Rows from block 3 of a small self-supervised audio encoder (BEST-RQ), named by matrix and row number. Rows with one number within an expert belong to one neuron, the router's apart. Each number is 500 + 25 x the weight over its row's rms, rounded and kept within 0 to 999. All counts start at 0. Numbers have three digits each. After the name is the row's rms in percent of the matrix's.
Before each expert's rows are labels from the 100 clips, of 14976, where the router gives the expert most weight on average: "loudest" is the band of the loudest frequency at the time of the peak. Only what is clearly more common there than usual is listed. The data: notes from a synthesiser with random patches.
# router: router (model.blocks.3.mlp.router.weight, 8x256), inputs 52-103
# gate: expert gate (model.blocks.3.mlp.gate, 8x128x256), inputs 52-103
# up: expert up (model.blocks.3.mlp.up, 8x128x256), inputs 52-103
# down: expert down (model.blocks.3.mlp.down, 8x256x128, transposed), outputs 52-103

# expert 0
loudest: 250 to 500 Hz
router.0 101:519496516479476520452447468501495509488541474456531455507536457492495544494474498506531510515519491489511509488520489476502505515488514512511482517486526491
gate.0 113:490548520538547479494548497527489540490493511531484522529510501470498538501499500488503488533520501494532519526473548534475485517530505474521493459515500522
up.0 123:533527525438478492490495512524508503532497478497481497504522485552471533490509482489533529512521515491507516461536449504491517486466509532506492549549493533
down.0 116:491524508530467535481484500526521442503494534544510492484493476507500498501504474525501489537496527495489498466493534462515503528500465480538478454482510515
gate.1 093:477525524556500492496534481466500483480505510516507531513509504469546466514504495495488445511491497492522521536482511495522482461538480507490548490459486494
up.1 088:516494463483489490481497538539506519479518479496525515545501495503472524486476491523494518536514489486446499499501530493525552480525475509502475519467488486
down.1 089:481507512498511491500507462488493517474524485505479482532490506480515491477499497510486507461535504494523499510489448548490518515462506498523490500517560489
gate.2 111:503471506510488518505491528492494469513483513554475480499489513494483471490469497514524515505490508484508522474512500496507487537498478503537547480478467517
up.2 119:500495520440503515495472515529478482539495478492476493485528511489469508457506488475493501494504475490489535477539439520502504484476505492489516524547500533
down.2 114:485494500485511438486564483484512458447465522491519478493521450460524504497494498472492478479495510502489525506482499504500470501434542507493523523465469515
gate.3 093:520504539574466509514522509454505516491484498521485492457483491465512527534523530490477447537524533486532490553504539489511456515509514457531504485500467517
up.3 096:508507500449495524504477485511553509498531507486480491529572516498494475479514491534521561496494502469453520492488477490496555466477471500505512517495480499
down.3 098:528480483517496484517542479523504479517566482494528473518512545486488466505444468544535520526472527564551483497505488522508462514482491509520533510489503496
gate.4 078:489512523547491507528556541489514514486455528531503474473461532457493527534494503513509462531514544512493516472499504442519470537505515476542493510514493515
up.4 078:505477497470491499486543551516514531480501491479491484472482539454483511536505491528496509504452516459483480474510489461503467526478502567537546569533516491
down.4 085:473485492501498506471526518464511499498508488487484489486508536515473476482491510530474567507522539488491503481513460513495495468537507511512494513529509486
gate.5 092:509536461515517514530503522464510484475514494510511530498475572490481475505535468506497481510500524497541539489489471499486512467511460497483483489463456528
up.5 089:489452489443497511536479510541529478531531492504492490533485528478474509508461493520546517488483512472524492487501495506494501481463491521519511507487488540
down.5 098:517487521507491520538501512522466507479519523528479509478458516474532474518487484514535511504474487494496496474523526525489466501540472495509560501549507513
gate.6 085:478558500496510530454504493412521504451504523512533506472475522439534488536535507487492472477473518480478505506451496515518482458564490502488498515474477507
up.6 069:511515477508521460502499476508474462524493477504502510500511514596514457527484503478492486474461465508460515485503455484496482509509478519470545506493511494
down.6 077:513510477499483468480493478496513503474503480489513435507508516514491471444502492464459474490504501488481536484543450455497472497482478449475513502485499515
gate.7 104:491540489470519496505544534515463529502476546510523564506486528509468535522501496501502496503532504501496544490481500499489477491507496463491486493498494531
up.7 088:500536544436519490492470503523460517515508495507498544491514480554509534450526522486504511479497469504500475491517493488472507520481511467478532522541480522
down.7 096:515474492518473505509460482556516474483508487527537493499500480490520480540460453504510518497484502526502442500460496483511518515477509468512513480506507476

# expert 3
loudest: 500 to 1000 Hz
router.3 102:488547497469507531514488516494531493505529524503498504480510520501519509545488491518509489497489547479522526497467477441438485482472526534486512507508483500
gate.0 106:487501520525447492482522516492514463504497478534471493521465518496502521532522550502495506547552505538537508494505506488502564486499508469504490508503473483
up.0 100:495476494493525555506480489514544507488499537490519518519478518444528503536497513560471502501472488516486506503514532481543489496528514505527493518498545514
down.0 103:501530496457541478520518514470459498497486531509488472464517519543518507516519502492483522477499496456459480501510484522489526456511492505475445503523507528
gate.1 083:501506544497480494483504504472491527488516440504528513516503484483544529515485547490528474507523467497488460530510524491515511482531513488506470499533509488
up.1 075:476512528466493504478500511493502498512530508504497514489499469466506546523437497496550483498505487460487519497516488486484475487466525505522488478486498515
down.1 086:477531517537497522538527521492499463495489481524493513475486491503482490499534473513495509546506497529527507531510490480477534459527448510529501478516540501
gate.2 088:485508513505462523486517446523522526487528493476498483540516445491530520469514540526491524478482517527488489506473528518514557554512488472474451511442477437
up.2 089:491502529470522482483508520500532481507533508559494515477486551520498532522536521480502474516491503532520502538519488494480511451516513477485489531489461532
down.2 093:510501509522530508505518479460467522480494501484505438448470486507502496502459480522477476463474502523486511493495487475503509515480478504539480499509542482
gate.3 100:472518524500521499459516482505511514461490517515518516558499465432548517545466546511488471488454478534465475505480540461530532497521534480478463509454474483
up.3 109:499538483474509523530529501489503492470485532486507504547503491473481463531479523471473484478494488467478500501453490487481525477476477477480435474457477496
down.3 108:515466493544486459516525490498518487507498454493484517494501511528522481518486554531499481516550481511531506503525498511492504508517513498493484525511519482
gate.4 100:511490501508493469490491520475485467529486486548471489483505511524498526475514508530466519527501464508489503487521497497498533504493496421481548528535477456
up.4 102:512495470439534484466482524547479518506526475465536526528536513504515489494498444476522520481492463456470510534485492524494512511494472574492503485516567503
down.4 099:500524488483509510462476505510533505530511544513524517453485510517494504491461504522494520467453523524468541497506476469508472497474544522495494508471467514
gate.5 080:488480486496510490498494520484497451519485501542486516522482560476458517480589490498504525503502504505518501484496505543524521488550473492491484509467481486
up.5 072:463468471458521491497492507475491490519500495474514516482510497509475526440562468526460481514465519491532504531512453501492478509503471521496467516491510513
down.5 081:486535508508496522499477512529508488486499505485528491532496491471483509487490482504512532512492508538489516554482498511501498456530492429514482484487487525
gate.6 092:502504530495489457480517533542498506505555461478528531509507452490519572513500507523556464525512491479529494535536482481488502480501542505512484526499517513
up.6 100:492484499496497460450516524518491518460535450479536515445516505504532566529512506509511472479494483455516468510505501486501480477527547504502530543541524499
down.6 101:508575476523497501510532504476526535508467511564447474510467467523554511537500460482487505482537516478500496517526507478462516441508481486502487506477494515
gate.7 105:503497519549451515506478497467475474513481475516445482473490488498493516466540520498489521513565536546519518475516511516504477517524508475525527487498459478
up.7 108:534500491482524477478521512529531536471530501503516531529535495500506514526465479511558516479456505493436464504474528494522527499519492511496494521470525502
down.7 107:482468496483475475510514507522495529507518491474526536533508472505424474506498509479504506483525455485535539514503514477494532466517534541523494508514495540

# expert 5
loudest: 4000 to 8000 Hz
router.5 124:519479464480499509531482477536476483524517507477521469510447521510503464484499523501473496491508467481469494485491491540485485465489465473500490484514496495
gate.0 098:492536482531480539542535492506533471479482545525450511518485530491444526502506475490495486508534562506551535465466505504488483492511498501542460480461483541
up.0 104:504532491495501510516453473489503490528521460498497496474499506526503476481519496496501519486426479446490472516459511489505488525510497537508502487510513492
down.0 099:498534492477516513488480479508475500503467563483473494511519497485546488533517493495498485496487524510466477529480489524482515503460548511520512497498532490
gate.1 081:528531527528470506507519521447505537523481503559472538515509480491489510510526489518547493534503535512489517484509505481536502499534478479529512536495466506
up.1 080:503485510504506494510485504485485502504514483505461518478519475523492538456485504492501559497513512525540498482530512544497561486449514482481457553485464508
down.1 086:491487507437479491501486498516476515503510522493514535482474532461527545489469487481529531495555502481482553503438527530472505502498502527513516470522552463
gate.2 072:492508524508508509477508477475513548468476560519464513520523484468526503526440494471523511487493519462512506472485498461522497518486534504485506483461474512
up.2 052:472517503504537525512516491505488515493475500522482516512499526475517493512448511503492500508429499512535493478520511504532456540536511540504510551514503517
down.2 067:479510508513496484512506527509533527480504492516502510466494544470467492479471539510507516507530522486515531522520516455472520519539491475510546492548510494
gate.3 101:518483479508507511493510517476478500431516512499514501490534530497487524455469466517539513516468560478498510447538453490501479462501502495526517517471487511
up.3 092:519489482550456519520539522535545505526440527489456459497515472444441521508520469493474499499518520530518520517500532482554485555493510526556490497526516524
down.3 097:523513513485494520505458490518559485497490522513505528478485494484493512456479524465532524452525454530469545474487523494489545473496494500494512467508479482
gate.4 082:526499454526506507553538497522466512501473498462529508540479492482477499501502457510508476546511513488484487502485495476530474515499501540517452504492530480
up.4 087:508485511494503467439505498497482519518520486513526497504517502504522512467499532498522488518490491474454518465575470462516507470520498457508559518507513511
down.4 091:457472472524499484486454471498483481503487515507452479489498462524451479466503503499490516525501523486529487506505493505451499499474499478473511512499474482
gate.5 098:498476514513484475478530561503512475483470472485509493470506477520457511494484496500510476521492497522495496522539476473499478491485530472503493547528536517
up.5 109:506513519519468554521471440478518509495497477492492491514512505451564462472496545503491493510508505525465501517486527514547529507521486488525493463479497444
down.5 106:548456515492481495481478472496502498490516542512527483477505512474517488506528515508532470495502506535489514497468480506515498533511504543502534484469530526
gate.6 099:453503535482502464464511512496499447494527484530502525527524499465531574483466495515532505506461508521505495523489524463491470515511546490505522491500486483
up.6 086:441480473439517498480478500547499487546544453524501529517485514517528550490482470559498528506469492562499514515475487495511502499506506532471545536492499517
down.6 094:512485519518476512516488503485532486514498579502531515505528531495517491546496520501492476510563487539521516504492546550477516469498510495492480497516487529
gate.7 088:536477504482511514492484488478482557473514484477475509462497494448493500493493474483469537498523528537514472483520530540502478537481506506504551562500495489
up.7 088:500550544493483518546527483452490547510530489494531516529501483463502504496516508484486497501515504487521505507504474502525468525504500463500506500503467510
down.7 087:523501468502523549503495494509515463529467518496503508479496528530531479476481469469463496506520456492513499515468509512484517489490502510518506457521561461

# expert 6
loudest: 1000 to 2000 Hz
router.6 087:522488538490534456504513545486499481552467464526478515524479492504502458450489523437474511511487454481470485474523487495491526510512499496467543468521505471
gate.0 120:510472496498451480499493544488457513498472460486499485455525476496474531476495515491500507507552509500491464492523490506470481526484497467532517483497508506
up.0 163:467476523498514480445462503493494473505498475512520490506467532489509562451535505499473504550505479549493497526519503508522490522555510495497509504492506466
down.0 139:527505518502520446495498510507534502460507500511459499543491507515503474473494540469510507490487479510479470466503517521466508471477498493468452534494466514
gate.1 093:477499527457500500502465496534462549529485518508463510511504482469495549462510504526529548481494513499470479456515518506522507531498548489473505519496509517
up.1 122:507486557552501505508505492501516484493511480538461477496498520483501504503498509471487508501476515500541523532498557534509500534531502485515520462512501498
down.1 119:486508485478488498502506555491491477526529485475485554491545474535514479494511477485516516478469483469479507513511473490530511490500483540493514517466474504
gate.2 091:480514470472481503488490492517462551504523503471509482468512498477514553503525474554547484503492550503544484474483484499503446532487500571521493566471500523
up.2 077:510511486481505495498528486506554469486517492507499505516539500511503488509504482472510496472471521505482471506463536535477524464485468461509479511502496506
down.2 091:513498530526519497493497525510495509510462524548468517464452527543502516480499494507483518523494471490484515511529494522488460497491453492495475526501474513
gate.3 102:484529503522476529504479456481538506499524533485487478465500502451505519528535453535492489541528591511511524513496482526532463513501501503533490513451464522
up.3 082:470521494499484526494522506492472543493514499493506474486465522492510505489523500540466506510512520482459493513488519481455494514499477519510460479521528480
down.3 082:532491507552502482504571501503494517520450537542532466539454550484427479540498473490467481519481537552538526502516508483521504538517499485545508468482471490
gate.4 075:501509520509484494545516499489480500492508495504472475494510491494477507522492494507510471524510525480565506514477495497472447517469482479547494497502495564
up.4 080:499497517497513482527501504517503520498526508507510481469489537490516495517513497562519494497455515466485518505503491457478548526467514476541511517522524536
down.4 090:497474512509457536497476465468516464495513491503472477447485478485517502509566494548480516527509499492522525493505509490497463504498508527477521506477484513
gate.5 094:505497521514464530528488480501565497501518490507522483479504504431494537490513518508506484542466543498524492517493543471511452522520533493564511520484503499
up.5 086:501483494499503510525531494498472551510477457461446470491524457483508442521538486479483486479533513480515462530473512565492469525491429530522455506487498507
down.5 092:497458530524471503504501507487496472511459525522495493484487552485500458511512491547501489497468497458503537462515520499490460551524491496473503514502500495
gate.6 121:506543488481471531516477440520525485484550514508473490493572497486504522500481477533506516481482564513517501488459502534488503504488477500512520542497478497
up.6 074:457486533514507501469503505482524482489514514498535501483456497455504497474539483503502479499502475512495499523512472488530465487533511463488557479496526508
down.6 088:505465526485477529522449453523521511558514449494494507492512498427546524439495503509514501488482533473487514522522466510484541491510547500514548476516502491
gate.7 116:472521470510467526520507449510508495494527507483505503509507481456502569495504491562537517538525567523550499485463524512521487504491511505529481525463480516
up.7 078:505512495525503540464524496426490505503490489457520471484483493488527474493473500498512501511489524495515507501483488463528447517516550582530508474467513495
down.7 084:545474458507498492513496513504508502506473501531518506528520501498480488492456489485489489494483505560484492515502493526486491501529532495516426449497527496